{"model": "encoder-decoder image transcriber", "train_examples": 22605, "encoder_kernel_size": 3, "encoder_widths": [48, 96, 192], "decoder_width": 192, "decoder_activation": "reglu", "decoder_head_dim": 32, "decoder_parallel_block": false, "decoder_positions": "learned", "residual_init": "none", "beta2": 0.95, "precondition_frequency": 25, "warmup_steps": 1960, "adamw_weight_decay_other_params": 0.05}
Rows from block 4 of the text decoder, named by matrix and row number. Rows with one number belong to one attention dimension. Each number is 128 + 32 x the weight over its row's rms, rounded and kept within 0 to 255. All counts start at 0. Numbers have three digits each. After the name is the row's rms in percent of the matrix's.
# v: attention value (decoder.blocks.4.attn.v.weight, 192x192), inputs 0-95
# proj: attention output (decoder.blocks.4.attn.proj.weight, 192x192, transposed), outputs 0-95
v.95 106:105133073118146138136130107103152097097123155111056129176161134096139137156103113108098101145168133125183065149146138111131154190110105127149089173151139131097116186109127096120119095134122136118118125122122099162149161176082113133130069165119120154154169175117161078078119135118151123112
proj.95 107:104092151141160120102100215110149100131104143103135207096150182165111126089149161124122197170071163096115136149044094156153151135103115152105150130144127116161141046146123106160111165099127084120115148123161119123154204158136119116182163173117169140153148117113099178139104129119061159102
v.96 143:109141140171121132092152116179167122141189192161125099097056165164135150196131149118080135139104075134124134154140132188054091140137096126130154186107152080165140079155136151124133139206131115168136069058118121104129082112133123122067142094148164124109123178124147107145102136131135086082
proj.96 110:159140141124112094116050149113103125121121097086125160066134089142107111119136225102180139132164107108124119076135096125135136115100064135129127129139117185077118130112082056096144137098107100197126201134179086177141129142135125167134162102159119135149132113206098185153144140099120144129
v.97 082:175148120129122113129120102074139165045174131098176151114163136170137134121129113176157129128115102110090090138130094152141083089116163169092160110116189095112158129182140144182062146210133139169101117090185173108144160128051167117121205143109155132140116185096131129173180079111147106114
proj.97 102:107141141125119110138070148142148101176173103149042158166096172105112159096181120111146099121146094171173124184087108147112137139174120084089178156148105172149100120059118087121168087168125115163148127119162123144150126129137115141063152205187092134113128111067119155111165143092120134086
v.98 103:156170175128124144144185117164112145154095143160115129105082097139110097122161128122151090141112097120104122121191129109179103124191154132089122147148111097139177036150120141131123109114060116174142140098006150110101077125101094134137116113128142153154109126138132155193110125180150112065
proj.98 094:145165110084186143093106128137120140136146148107074129116082095144115117141148159135130130166174110106150148062157129109138155182121142104178083135095146127119069124135102089173117100162099161143152155145131083182104145135114109157099102077143083127092172132181068180128095138063111072163
v.99 094:100102086085148160184147150099136103105073148127133114103093170138136082137072139075159180170082092121167086079138132089175178195173143126151025095117114164165136119174087122102135110133114117111116087124133122157127123110149149130112122163126119144144085111185153141080109142097150148127
proj.99 103:171135166163139137119175109125111127092101083131206132111194144123135064169087120145190111120084141101069100170135141099156117116081146154113095157142155130109120141182148145162079175096148135085124166143093108081134122119151170115185114131112179152109100150191133087165036143109132107153
v.100 088:100158135105113132106106097130086132138107114104118132147187031123133151059126094153158122134120137124101149101142091122216134121137166170116121168116121139143152104099185068102101117103092125111156163103162092143067119184147083139167111112114136140108158144080145123158193083174088094142
proj.100 097:092148103084140149118153165154142130103111128088062079162089069100112144088157085061055162137156127161170188146153142146131108148164140091179163121102137073139090100135107170172129066169144126146123115156123101117131113148122114155137130127157096069135173148076124177106135153120091032060
v.101 104:133094125131158118168142202113136129159142111065100066117173138142102067080169141144145121118104133109131155148091090130154193181095057092085092068102089144105103157128095148161173101086112160136142087186120102179142089117120160129115139187141045037105140030121143100063103201123155150172
proj.101 104:150109139108135169087134102157135076135131143149133156112125167089172147129173077130122149111119136043096088159125139134112113151077186181121099071129142092154120123133147094162133150137173141025129080129022088073074153120085141124110118134100115088137160134104141141139122127111137146142
v.102 130:101104160090096165116138103172131074095095139166136165154093182107080111133105161091101146169095099115119113111151167120066116128172142112172146151132160096180151156158117186115096123197173129186122106159115152089176084101102128111108123147181174173176097133192163146143106117120174153130
proj.102 110:143132138203150107109120129121084101124119081128178128094181160168144043157099206183188112120133145108090081094112123097143132157091110146106157174117130197103123122113156100131096182067123132172128212107132142148131132150177149099153140075124158196127111134204137110139080110088127127098
v.103 125:127138158060165160111154165101165150151138073124143179076146119111120106086119121167159140150134148127106140138120044141072159108139044150119147065137085171059174133172153202107160082151160188041101116170147159164102109168116123184107108126163117144188117122066106143167152181113176119078
proj.103 101:089101120089151149124107065142148031119137138143086151178170201158177151159160098146112112163139145157091060172139148155111120206128140160071160089112126166142090135082157066135142154116171188090138107115092089071105132139107149080136123157174130138135085120134111155104103111112110157118
v.104 100:156128160133136064171117164104156179106146135123140109126095096091122104076094149143143120127132187141171120191193098136158156127088131148128152088109078195113066152133143155115097119131111094075153163206171136120146122166141123136144083123129140158190169096145098077080114119149157137073
proj.104 094:134173096116110131150101154097175064146148157130083177149170194139110139138132087120091134153112134134119105193110123226108093119154145158115129148139111141146153105094173138099135137133136166047150072136135112083080111133088105092124131174098094140143080135026165068106166101101167194112
v.105 125:113126153091096157077160173174107149107100131141155146106134116097104128087117104097156129124184100123122143153095150111097125119157109070155108112143110119107143194133087181105154075131172140150067171203127151106152091124035124157107144148177164178195114103154104154177078161137166112125
proj.105 106:109107114164152133152162082121118108156159106190143119170119209164166099152145117210142071134128173142150133105154126105131117220082144116082150138132115187123150107112166124181133154140126132136125169106123199133129096137157112102077123103138125182065094093153131116081158134157139134132
v.106 103:114173123114102142075166059125129138113147092118151187114170114163113097098156124179126155138148128087072148150130100159152111102108086145082178164151183104112161118138118122174086134144125112145119220118121168188120130111111091145119167122088141192135138116064161154189174184096167033142
proj.106 107:112089150094176168101141134166158095111159128129047094147107117101164134111177152138104138110190103145128177103122139096089128164200147079150154133099145118128087120131161134169124127178089181159149115152133148141113146123174195165134138127175115109125152140132076170125101128084130088109
v.107 072:092127150143111125160090124104137099127134109134117162134137125056180168194120075147168130125092156169175114136071147078180139125144152145128107090118176175153074153116135102069179118098148144118122169097185169061167113116198146201104106118170161152138161168153131165143097070133083135100
proj.107 089:060165113135112126136189159105100163106078132114168090118174111163117143111105110067074080156084167176133104181164103124179107085121065145152108155160111150128187146129126184121103097082140094151097125156151139101185090123134091102175097124113209133152057108103150086120155142164128130117
v.108 096:070133187100145146168124082168081132178139125115130199119156170133200130166129139135101162159111145131137091092128172161126182097172101161164160122131130155139138129090171082092107127101186097121167076136120122066090097173174153153148080101121204173125132165203122165106134149129130132106
proj.108 102:113110096182136079125139130105082124068097123099171071108132087099115104174037158119134161133104154169090120104105158147158123176142098186114137124107108151098156123165088130095077146062142125170038181129132155135150145136116163121171105119122159178105093145143138103115077119117118110089
v.109 106:155149146085120151102132116159172117086096115178125122142156102128092104124132139079118154144113112137149159154181172101099114129174087112095116168163125129095181144170073185105121111124124137162073146175113170097146126112079061148098206182192076173130129122078118092163088145143145134128
proj.109 103:149113132137165169167103097137179142151125124121131126132158202185140104122162161203126104177159139105147076102163100140138140143061141072138135132142098151126130129068174116183157161148118151156211161113151149170149130158178088082082107073092135113185143121213113152149129106174131138158
v.110 094:154118166085160102167177118128153103124127138146161146068129162157130097113165149159152213105084125107148106142110071110130180125137104126145164051115117105117117117157069174131111099166161150091117106123143159133097116182145140167083175184160131183159142121100139120116140131115151117105
proj.110 097:116093129139176154141185089137110061090166112131124137173134174093188080170113138180185085123151162122093083129121145093097111200089142164084137144165155154148103138161179101189121210121156170114084142160069139114137102109113185113157144129162120136076067111110110174168097165089122117084
v.111 096:078097136157123175107123138121100091124080153088090081101109110185128107119182095097153098137134150144174111125125193065134135170230169076142120148153112109167134083108036148095180116122126169156156090115088140127137127118135118130160112198133154077144118069126168104109106129116116158191
proj.111 103:192144130102175118140183104130088215151116135104188104097084111134140089138118115159146150116121103043137184090182136092165154157062123094172073105111155076104082121141076103163114172114147116142110205123133100161115087143135109191122119085120096127089163104203112151154121161142091102153
v.112 100:151160102120123151090118098169181114117206138151134103157141108174057189095121121116101170151106123145112126127131141132081129121096121143176156149145181159112125145152129148124053146202073128097132100162118162155076160104164119126051157121108125146164124145073151129174080143130118077081
proj.112 095:099103132126053107158122145138171092127112111122117131149165162149091136080168161128140055124191088186178105099129144126142116093146132091094155119121077174123174146109119157144150149076137102182182158097145156141140104146159094092151129101146179096189098136160133167142221130194145113161
v.113 095:083181112122155183093093136113100066154121105158145150093116146184174141106095140111146182165100136152117145074071105180078112137167141132124142153117151155103155149099188131096162126107117089092139106074151119148125155160129071140134125069152148113155067154063132134172118143145083157119
proj.113 095:099109148150128078159100113153162203103064127062143141137163097147126151157082160119087139151116130159061070143134110142153152093162081143106169119150084152117128140131108121061140138101185137193105140099196105128196153151065153110175144163158171158133137136200120128091116135125109120113
v.114 091:192138145162168133129126087130139140178152146126129129056188097109150089110115175187132138106102192122128178129092118085145197163151120117115165027122096153103125090105139135107135100093090138102140071098133153114075124174165190151105113110178126132140134106093174149124089083158091116094
proj.114 097:111166072109101109133146160110103082090114105073104161121094090083134145171106171132131117189130142120108019121096163100101089140083127204146139106149124154154106133166139084147118085072195095126068105133054135135156128102058120098154191119134132114133096169101114194119135170070110136107
v.115 098:125121099141132122116173087094104095117089105161144158156086163186118144146088097128154138116126109123093130136097072119113131109142164150132153131164184131125160128129147135078072155169123120134160164080107128182159169078194098114127073108099141131132083130128167137152156099122107098135
proj.115 103:123139159091153161095209125145140136121144136120090113143131073126155104141102163143154128107127095120110177119122143067102148132203155107156102165130201101117076151166132157119084146124095156158099131161143111118129141106163202163185135136169137140090156135107091158173054171067115091109
v.116 100:112189127106072114082122152130081150126075111108142164103168082141157105067091088098168128083189110123099154167076065132125134096101126089064112107102130108118076197121156092131152109085117098163083162146121133152154146128063092127142110120124144130143186116096119134195110148139130149153
proj.116 106:098118105112148162154120097166132111174185151154078098156074181116164135118178041138066129113137151169116147146135117115107126202151136116110138133145094123147176097083129128149158135188125154116144100126130129142137121127115119128073133158163090145095146120078153113048169133123138122079
v.117 076:082053128130140075144166107104131120134122130045141185102105167152076088085124129125184145167126076116145115078117092125129075089129089080050125113145191146095091125158094161156106100140159175146145101146180143191108136138107131140173141135130130136154159097087170110110139182089180117137
proj.117 090:169091150123180179084141104176168061082142136147126109141155140139208126146163150157171064083140116090089112127120167113114150160107163110086081114097146090145093151159142059172115208129138142110135107149085112112096124115146216120153148145154144113111104136184111169187069099090112137132
v.118 110:115089103087077154097131139150157127145102190093082155125120200153058082129120155075069156164096091118160105110076176129086150152129088121126091123162153101186112086157088144097082108170126154179155080165123203115126094112095108123098187183110157167193145095132165176145064139129133117154
proj.118 111:135091152183197133125128109139094109113096101138196112073132176158158092128106166183172091130144134097086106092147106084155143192064132150122108109137112146092097133133131105153121209093130129171123215110110149140137138174175148128138134060137148132120114125249117150176108090151109121154
v.119 123:146175105104113146163104124129144123180124111174127150130135112080091067210091131096126100119088159147152128124138071129131159097119108190122155065083117191106063122137109140119121113127107117051125098192116095125083098175157110169158089069113128113122140021104103109098139143157130162111
proj.119 112:098117101114146166123093121100151078109128162116124134151192169161131142139116107143040134162084144178061113162122144199115118105145130196103113114136124135139158144107154122118123148110162144039172083135116107080123164174106140041155078160120148113185086169130147050135075075116180168139
v.120 128:161153146159126123210150065129150135120109169175169107189132141098167098194113099153162091108105151105099111131190118130195174123132136171131136118146168215137152104149118110127119202171115143134148141108122147096082138127181096151154121074114138174119137157141109164110134071145134080059
proj.120 109:125159106088120161087191163102147124094120128095087132110159073126100124145108192100129125159124109153130134113134139118099101078167130135190097164122203099118081126156106136142079085097090131133107124165128092127141113093135168142171129130140137098104110151069089153187081164080136073123
v.121 094:148090175063116165083115128123164115165141105087162086123181147119158128130137110107158159137081108152129172086099069107101184193102083094138134097135151137094078153159103093143132145186101142165086078096198070158123140138101149138117152053149138092087105173102131147132115112127087145120
proj.121 092:087092094147072113174094127106137068108105133114137144140153096134124114114135131099150094113138171162059070173110146170112136105095109172032169153175098169118140114147112063110135181089188090127121122133113127090170146150088165047147183174129162076193086114172153177176121106139124131150
v.122 099:108173113089079137176154113143114143150115123219153200144119143076130130142051131084135159124121094137152082135127133080152162110129180151159181071122178144111095144136132149100115121146158115109139131150119168081116125134134124198106095073155204214171121160167112182196082099134150091092
proj.122 104:088133111170163122130182120113089105082091113118160085158171109154120098164067181148126083154086159208103099125116120134148103160160113158120129176141121185113175145162142178110083160085121130135100152143131145113171117142136162077182109123149178187084072143112134071099072123123165132103
v.123 086:132130177125143153164156114138097073083101204150136072178136139134182089124144163118132103124165129106178136114150236088133176164150157099160122122109121158180184155095112097139174136149108141172129130140068163134080112083147149114083153166125098154159135115191146097163112089142142138118
proj.123 100:129103114106091135055168167078067122122111094141126102115070114063113100129151125117153130142137152084187117119124122062090087147107162085131133162087178129143100094195125192216105075116081097122098137126067158140110086089151106193128139055101123136081128123070124144085128188153164076109
v.124 095:110199200148125104078119137140104149149149120151117184088135127097072181143149176180139190138146133125112192092106115153135106155132160158159140159127183083129192112096123160107138126064164141119092149109083143133117104117128133109108140147132130192144110135114127164182103109104108132142
proj.124 098:125085125185121103161110167192103137142140106171143113157122136113127084148106165204135087103156167173178130100103128082131137160155099106083172145113076167167177130161196176143139110170102105185155165112154199153180146133143124081112132105122147162114104126188144097075165103151154111109
v.125 086:126158156087128166124119155125171160202129043101140194110187140064172157108107131152137157119161131135137133120132103071082115101076099116139167098153170159089064183104106109114159103105143096114096178141094139152077137117108156123161124107149170170123095154129115104213137088123116144110
proj.125 098:089078102134157153165168111133139097098112161197140074209117145155150110121142127158094072102119176157144127134106150143113144170179167092037164130142101139154177138148198181146100172162128120137170085139117209120153122123144150065115133149127137153117107137094163116090128112177137123120
v.126 107:113136121118133129095153111162146115167116124147105149094076175131079102165126122107158153158081074158149112126166157112106082160205126120157138138133111099152103061155127158133096131128122155110141054129112178079128105154103137112164072148155155141137159135101113125119132139168138179130
proj.126 113:134160097165186117133084092118117138120129147103148158118148151151115133142100125175123114167113137136095106107146131164148122124082114153150104111123076155108152141103116063077175178087170137097140171101131089156111161185073094091119082100126117139146104143227158114126106066119131202158
v.127 100:134160113143106050170112120104089091063123145184137084145128095093135146096052116101184103148144118129139119122166154092159117110103176113109149147137109163132174201112118131133095091115134078155095197143142114076151125108062102124101148112159112150190079153163110123117071121157137161097
proj.127 097:145147131144062102132076165075168152171136104155089156138151168147073120145125149151096131174073165168167108097112092151146128069102125105147163169145100177151155086098160167165161063156120117115159123102165216137138094128155082104077129152108135137108114117067111076099172165149186121127
v.128 084:117091127155121139063102134163101088083060145113121173141128127168131070162118110138077131110110151127108143106070173173169088150129153108151081134080161206162118131143101123096080165159136092162102163120165128080109188113136124146144075136135122135135147145136118144098137073146051159203
proj.128 104:135066093141192215160106129119140174186161115145124151156096104143124134100117116157139168125115087220175124100137141115149159058138158100143153178129121102114170089132147136159133165136158133195134124098146160127102144165135110131095117113176149115109079187166129115151143134131105076120
v.129 086:157118188164098108135144100157035061188125110129170177123091074160160140173157130145156105092123107112099184139073123124070098123154134105094213104145129158096122087133133094116151102144130162132160110115105150119107148140107123107121119105122133100189115105158118115171149103132136114099
proj.129 099:132141116113179131066145136167176121163115128106074151154089153125140162156100121055068160166157098148149098079145129091162100081125165154159152183116149106116127145108149174108115167139114161139114113138189162152105181110141187162129158136111099111080145202114141189111191101084119075162
v.130 094:116117097160087112160106104130103088107114098146160133149211124148085055132138115122107167169140173140084112116128121148167133180130154122094102126111114171168138079141141087198155131116168150123123121174107173085130169102185151122096094132065109114041116166103093155084135165137155139184
proj.130 102:117082149167141143162072088167103165166137161178098102167103078181133102150124058167140134097131153215121173145111144157132153140184133081106117107125036148130127172193164126162144156098146173145161137111152139061163136155156090111072106159159101157158119118168147095143115086126102123155
v.131 101:115104155137098142178093119148105103135097096147178191178146136156100087196105144111098120132101168112138154077099126137158183178121147166113142123059135149131090156125104053165138150085135127144064184102137105144095122140152131148143076116114155175093101080158127163079099132170133198181
proj.131 104:113111148151134183133115118177100198127076119084108112113140094121151167113095106107107179152110137226154153104140148095154129082159106119121154191166105097131184133139179190105117169141172134140158100121185178070160192149126146145155114124132151114083079180109160132134172098119132117135
v.132 107:200134123115139160178151171125091141089141122137117114146120161110156155175104133195138066100166115132181136125141065098162117116154099161104109097140118093085108143100110115143116099157155090148193124133149105150120084189122129114145141084122146102196117113180143125078146096149100094076
proj.132 112:102182071102118118114145172111146124097089108123132119086151118104131125108141204081146135132083135107094081167140118088120105142090116206177131134150171103190162076134050150105087134121116066109094121154094117110119062098128182134146178136140196119089135117087077158121075175122166119078
v.133 087:174114143118072127100139125153104156150131139082158098111077106117113079131104134156090126110102110135100130169133201148180082167157166135132153123138138142151030079144102099097126103131104155120146154145201150064099082189084144148091088125164158126179122128177170137164148119179150175132
proj.133 089:153093140099166152164125132115152116137134160136110142151157172148172100133109140118172117114132109077127124125082075072075205069098125105164108176142139096086136105146167096209123192138088172144132158165112106132120211112149102163131197112138144078130163141147144168140126121127073103200
v.134 104:137145070130141155081140126070121088111098135135058115090129076099121123100085090158149094178164095127150128132129135050075120154173110106144140145179090129193190110124169176127122105148114091093115080177125132077105163107095136102073172124098073085067156162104072108110187127165147161090
proj.134 105:127125130140138108120117137085160118146182139178130162146055126140080137139197094130155080090129122119089148177105093187125100145119141112121154073151117151125118087109077108155177083088118108109124148158077092169115065139184069138085110140171091170181136092153098120084047151139118137106
v.135 076:087180069149119131093137149171131113127122083169150137090137156155169136105115148110104114163118124120103083110135148194122106201115192140124124145079140119140105064118144161051148106134137105090144134122125149143098166132186149091075123116088114166142123183131108119092204155123159148159
proj.135 089:128097207129135160154119099203113124116111133120141098161172141161113096158121029151144120144106123204135141139088151134116130124151119117090105123110103157083069181153222147144108171103123226152098113098214111117156177089120121112114110120111117135129144140128174099163147053106097141150
v.136 116:119194071196074048157124134143120074135140112147108125064162158107089163131104116079099112109131111132155148110063164148116132166118135138139123110069180133133074123122133083105147149128116104065135128092104147184122127132189119100099083099162137108083142129106133121168139161142067133153
proj.136 112:126081206099179160145111155143132114194134118140122167190147111178095119162188060172127156139165083176186122110159124154126156112149172129091167127133098132104158170128166114146153174148146142137188147092166177092123144115143109120071130121136132138154127163192134101158175043103100063186
v.137 120:157066109159096051076142149119133090208094129114112127057122135103097090094097122105166117084125118135104136126069121141082096140050114076083163069088101199114099164104142104098156156154094125128122131170114143122121206126156122146111121171146147086071160082077136143148142090114109148175
proj.137 107:111120098149159129116097167114141132204167095131099183162048125173124161122128118150094157146152048194162095105159122142140110101150159099188151169112075131117189121108140129143131120127140147162189156070166166156112150170129087136101106123171132102144105170175089114120195107180099120123
v.138 090:128104132067187142134106094114171128160087154133050161114098073165072142166134136156107048110206103133125110143147105118138123127142142096077118167122140146154184127120114113109123137125114145178194125096098123145152136158093120186174112140174107099192194101089143162121127120137071087147
proj.138 099:109152090113171151108121178099134110153166101185127106110091107114144108103138238190083158145146127126130134069170114134145102163136152151212089107085181135141097111132097121113097081127135114143124113096073134165086018125152110104128127150145157110107095122122078100119119188142137086101
v.139 086:109166127136107101072090042182119077134104094141135173104120102166093111141149109135109122149097093121128124113122122176148102203144139115118113141143150203147107095151130084141170101052187099103056134107094138137096140111122101132119135112150135130050158137098037127104107176165143140187
proj.139 106:131082181130142185158099080170103144170132146113115142179109082143116162140122068144100124122175129212162162089145112134138139114180157104071128148116088126103104172149167136142165172126133150149148106137168136122137177152151109146104083128151078163156087153142160104141199049107105117196
v.140 144:111110110133150174146118139129131150086124092159183130118148150130204137105187089112169117210174171124101143105183070098125163100128097128141057177146142080113192137187124145179140168105171170169120178101141149165163093147140142112174194117039147140087118157173088118102154167104115121086
proj.140 110:143147171146079118120148067180099122077085164095200074099171145104123113132102158087138099110128179083089184163109125130118151149144107163090163136134157138144056129106108160073129092113121125077095090158096097112144126112110157104136108124095137150139122091091185147137092151120166137104
v.141 112:110157073147122132140105081137150133106131090152087159160159125109123114159113116115054139182144145118130108122177137158165153172150199128093059133127155121135154166160148094132118115093083105065098167145095101124123108079179048137097102123094081195108086147153139082098104165168149094149
proj.141 108:109046185148160156177137089150118154076105137139166073154157115168152091136124080135161138134137157186185168094096141155124161103163118081078115120107081120105121169158193127154127128160172152124152120119181113059182127184111125132109112134136144133121137135151124100166140081128097131151
v.142 131:097113130135054165155081124186113098192134099117190185104095151163152144152179121120155104157088129107135146078096187174120106172186100081105152133130191113142069087151086106092166088089143116081105124078123136140146092136149163137197122081113198102100149126157107151115097165154083138126
proj.142 110:152079176106171154120154084180113155129099175095130114143150136129147111141118101112103131144163134130153187093140117109133164099152128109085134156130139108089110145109196145096148194146123162131137107155151139079129161119158168158129118101105081124107127160125189148145163109080101097191
v.143 073:134148130145149158109076162156177116146168159126169120063084166104141132098146095102147116142168183117165149125136151155100137140143076140173066143173127110092171163129107215131084138128150097116164139164166140131155107099097130107078140104129155114118168141215105172150156141076117117059
proj.143 091:146143127125114129103130059137142119112110172129197103092162176116120154120114151118129114120141156056073135164118081113109189091127143126135130139114173120159067096076108159095171113125083118110092102130106055128106172099139114106151138074087120165161107120067196186104097174133196126100
v.144 146:133160104148090079129091080172091107115108190108089108089151133108086122102089104050097120166125085111135116152109203131159110169103131126170122146151168122146146127160123125078112092132139079114091134133112172140147162098126086103095113158142130134137119201099143189165109174166137167164
proj.144 123:137063187110166174157149092131123129171159125166130130151138130150139109135141072174142106118160117140155166086147100135113180104155151081066109121116126117070093161166165095187177170127099167161142128104155098126148127147150111147105126111132061116141157125150148113153174081096098097182
v.145 109:131118171141135108091173113160080167102131210133118086141094126140110130161108135133147104090159122115180147149088140113120095114152089165191140110159117130107147165104093170088085078167172093139160097136136127107101123154060158140144096094167162129195146178204132187154125055117124170094
proj.145 099:154146087089145176097180122082145125145158094095114193089123140094112152110107146115129124120091114089120086137168141060137146098085126137142106145138193096142131087130105119146117156107099109150048093126100089197087150062138131156155172102135103133105108115087106188115145144100146124114
v.146 104:131143117122118082097068108119193086119144129091090143100160113074173144101145098117126090166150088127127116141146152119128110145094091080124091181151122144139142090113163155158104123133140137117092180155145174121119134161119104145074180136113103132082182130072109119160156184187104099145
proj.146 099:125117184138129122111130110138121105112116151126174118178103156134134136123159137132114099115207108106131202087124097177113123153172173156088187149129147134099114142092125110092164094155087112089172125132117117106114095129136094104115075137123127115192119120178168129145178116116116044190
v.147 086:166180113134164138133182132060170177133141108158144140095110111147173132129167116128187143151132154146202110138157037081126129101144113142120174106119084121103152085117174160127160150088077144140145158105097133124131154193170160141169123074128140132117156054106159034109129089112157163074
proj.147 097:117162104152090078108082121096109097075100185063125123144150127105150163128094164121104134123147175108116127170129158150147082144195093185127125117153141158176167143089127145056108095102152109086113109139123128121140126120102108078169075157113165127133076129081131130092122168170145163107
v.148 098:135098066145095173119112098047088117080117152115110094205159116164112132125078099129118099074141115124164115102074151044167103085166157130204134153122091159181150126110158132124088126123137102111125081194179126076150155142144139149119138095138096104128089100107187157073132089122117189154
proj.148 100:147097111135191118176166157101142134154178133179136130116078140122153095122182141145160126078118125093102144185095128161126158123079115087123103077168087121154137093146066091206155143135120105136151157163096112122083066152163089120114151142194090134153158106187102110134029146164136107126
v.149 096:084098167137159167148086111117177115149121121165132153133120094171112133126214119136144142161140191138117092154178106158122151096146130078118131136129099111132165102128163145218183205094151179155163124116124102120120120108149131194144182112099126130039193125113086110134061164116141093111
proj.149 090:121186122161085092098136086145107153045085151093131080103157113112121113118090165143084141145110187111106171115176194093167074181165084148144102137144123128162105135104109171050111078103132088085103062138080166102133123093120114120156094139120147166118019097072150119118170124102137157121
v.150 081:111112117157091126119148158134106108126169121105217142115187118118122102064113113133139165097137190127133179117054128112110141083105129118163130128067111145113084145084157093148221189128120144097134123167188122178127135122145124159166147115105145132025173131111105111155149069122057159134
proj.150 087:114152106138136112129120135130097113172145090069093236147095104107071163154125084141142163122110137156155098173123181062136111157119106133106183168174055116143149123055146126077142174106175113134166136104105235110110201125135140134121093115154138204130129148165140131126132098112103133099
v.151 099:113149177177099094105174132162128143144130130172157136074171159105133110148101154108128146190134153132127137168114139131071157136120119149119174082116127053082152140141098173130096101109130139160135129087141160120131100107156116094117133170133164143109115153123116108149100139164144123125
proj.151 100:148123168096119121112124104161135152128081122070124150157199164124112140144090061110137128188116131170151112116130122121138147109119123139071150149130156098096120178124176147124103174123126150144109106101171150129171200123127155126116122117093120123060131156117169159136204079081102136160
v.152 094:119115146135128139069159130120123161126098083142157153138176164111150114163182132165132168156117163127142105119167070168093162087095113147117119136132097161172106136126173178171096194151143134142098148201139105099080150071129168139109144108084084197112150118149095082075161133090157081097
proj.152 099:085154098189107134128076138136148112082103134104138132150113096141118171117078106109138141135092142204119089154098174156172083080159121120173146139131096137188175117126142164105084080118183136108149114114140147153160173147086099082118115154132195098142075137098132121140111102186155183086
v.153 091:143140156129093099125082162121161153083128158144116137148156125093110142047115136080137090131120121142128100099124161140153139118122162170200076103132176146163147139190100208100113129144111179121124112181143138120147096146091084120118157090146149122193129142092146182180081099147138122076
proj.153 096:178081208099092148160138120120131069133108125087176130121174173101101125082150096126191087127131136078159147124106078165107171106083167133008181110127115121114085137109131059192173144106089095151102131159128104148170123141117135104119146135075069082155153120167181152154200094127166128198
v.154 072:138196123176148079157169181065158081117117081145205180144105166150161098119112138149104126070103149126116110095131087107084158157076094160102117134126118175159143142158164094165085159186139143132143086083160130098114135094116152118124116108125067106171136101136111112082177157144103133109
proj.154 082:113173113139122080087154141122115133146162121129073160078132093113130093145095093146177154113051147147115105125089167139127120158119105177166124156164139123176146123136107118105079093091165126096107126104092167195150124108160136091106156187178155172097069093136145146146060093072138187036
v.155 097:165146145145125139090192137151145149164154117133144145080101124133144167147148140178154115084138120124138159202161069135043130098109095111092199105111119122111093095038155169113122113157067147129156117122150146119090120109076125169071152116150111139136157115149110115132151138170148066064
proj.155 105:083167060118128094082100168095156103116136123132091181143082114118104155137133168110097153137135100167111058122129137108124062145129147162237112142118137139153162104083104143091090103116141139098145158111130131179100139106112150119148141126150173124123111137069079139111086142142125170071
v.156 106:145114100143162093143103154098170082120119096153132152153135136096164130093125128111147123170163167136125128094118097098158202108106115118137079126123177139122158149163146122131135169156108183146100173101104147123169110074193103158132188172141096105120131146103129148120158165131105069150
proj.156 098:123128184141114107133131116183093100113110099129192103141146137124110101157109149152154132152132136103133170116124124169136134150120126153107163138104141155110058149116119134117120073149144160111121125126103173138149090142085139068084096153114173124117119110139158073143135126144115090116
v.157 075:102100044142114128073100078149099087124103114142114106149137123120146117155100093100112150108172112108119132118139141131166158123121142097093025124144140171127161188116153087090166135132073181093089222140095096145082172115115089139075094139133098150124144157082111177163209112124100075146
proj.157 095:104040164140196175154164094153132160132116079165166107145077119139146127101141127147160145136162069164163170103119120137111154110130156072134140148099086111099110126132167111147154099169153152124197125108130129101119080189106089139111103101170118120120159159178126093170122087162103085130
v.158 096:132176102108149083125145123101135170085122117108087088143100138126126156044131134168115166134092079147106072111190105090127141118096121140166135118132080119194132073120154197155116134183112160139092072152152144104113101102121158146066150145123075140118159094108090094103157122091174117112
proj.158 105:123154140147075091144093123090120078112158142156141121138122122123100114141158147154165095071117160077086134153099137167101117183134115134107119082148107173145109133148095085148141077115104118106115151136065109168137095116105100077144124154118124147186122070123132087124054158155155162118
v.159 090:142154157069151100157133104185128156126151120131179167113096137120156157127131144120171148152160084138153143122108046171119163118098128113141107081147117088082107110142128080108117122143113125138131133054109125234099131133120080113180187097089151157171134124108114056155143135134144112100
proj.159 097:108175152123068101099089136132110063126075126049129148143178132127109151138080114106094136163120161131134081111149155111157097127149121197070182143096150155127131173116172156061085148126142145102125094102158167131165173091090176106149119141071166131112098150106163148107195092109161108144
v.160 072:110164164046162133159130136152162132111154044162176127170139143103143139150135087162108145195096149126139184056204086112119109139197113145159185134142129093100168168164128111099115157145147102086086098117136092145104086137134086126121169115139128166091087140117101111096159164106132129139
proj.160 093:188121155175132163166104139101129083102144203141127134112161176118139111124116139110086131092102134094105099164130109154124109110164147120112135113121139191135175112144126138151179111133116161130147134105124078123129137117118138126135160078125178178091100120033101108159072121101077153117
v.161 114:175133142134177096091172079175159091172141121158138109099080127107089062165118121133172109094088124139091143110157161158139114103119089122066154155137147197105133163086117130071130115148079094153140117179064144131066146090129127177127086082194122156189150075108122148144150140162124082138
proj.161 107:089180077109134149125100159086129111132084198068126130135092178132111153098134161128084153163093080158116107156175177144114071157166153137202110143137150079134102060179132116125146114081104175112102135134141090150145068166106133150142129110112152094163121158099071145102101134117217067187
v.162 107:143118092133121124179066141106113161078104112118122080221143068117172156114141102131160048087140145119130170140126132126125142113122162142171143123143120136133184117137165073111117115117111084169128160066114144173126106119131160083131128091096135109102115119156057092106196136102107125117
proj.162 103:141073204136121113113198117132153108093150074132108101151106110073083052165135065140098149150119169155080161131128112100152112108141138191100192144135155146109144122092139122151105094176096170068204123204122104085101129103161140152121141088157163156106140175103111127139106135137071134114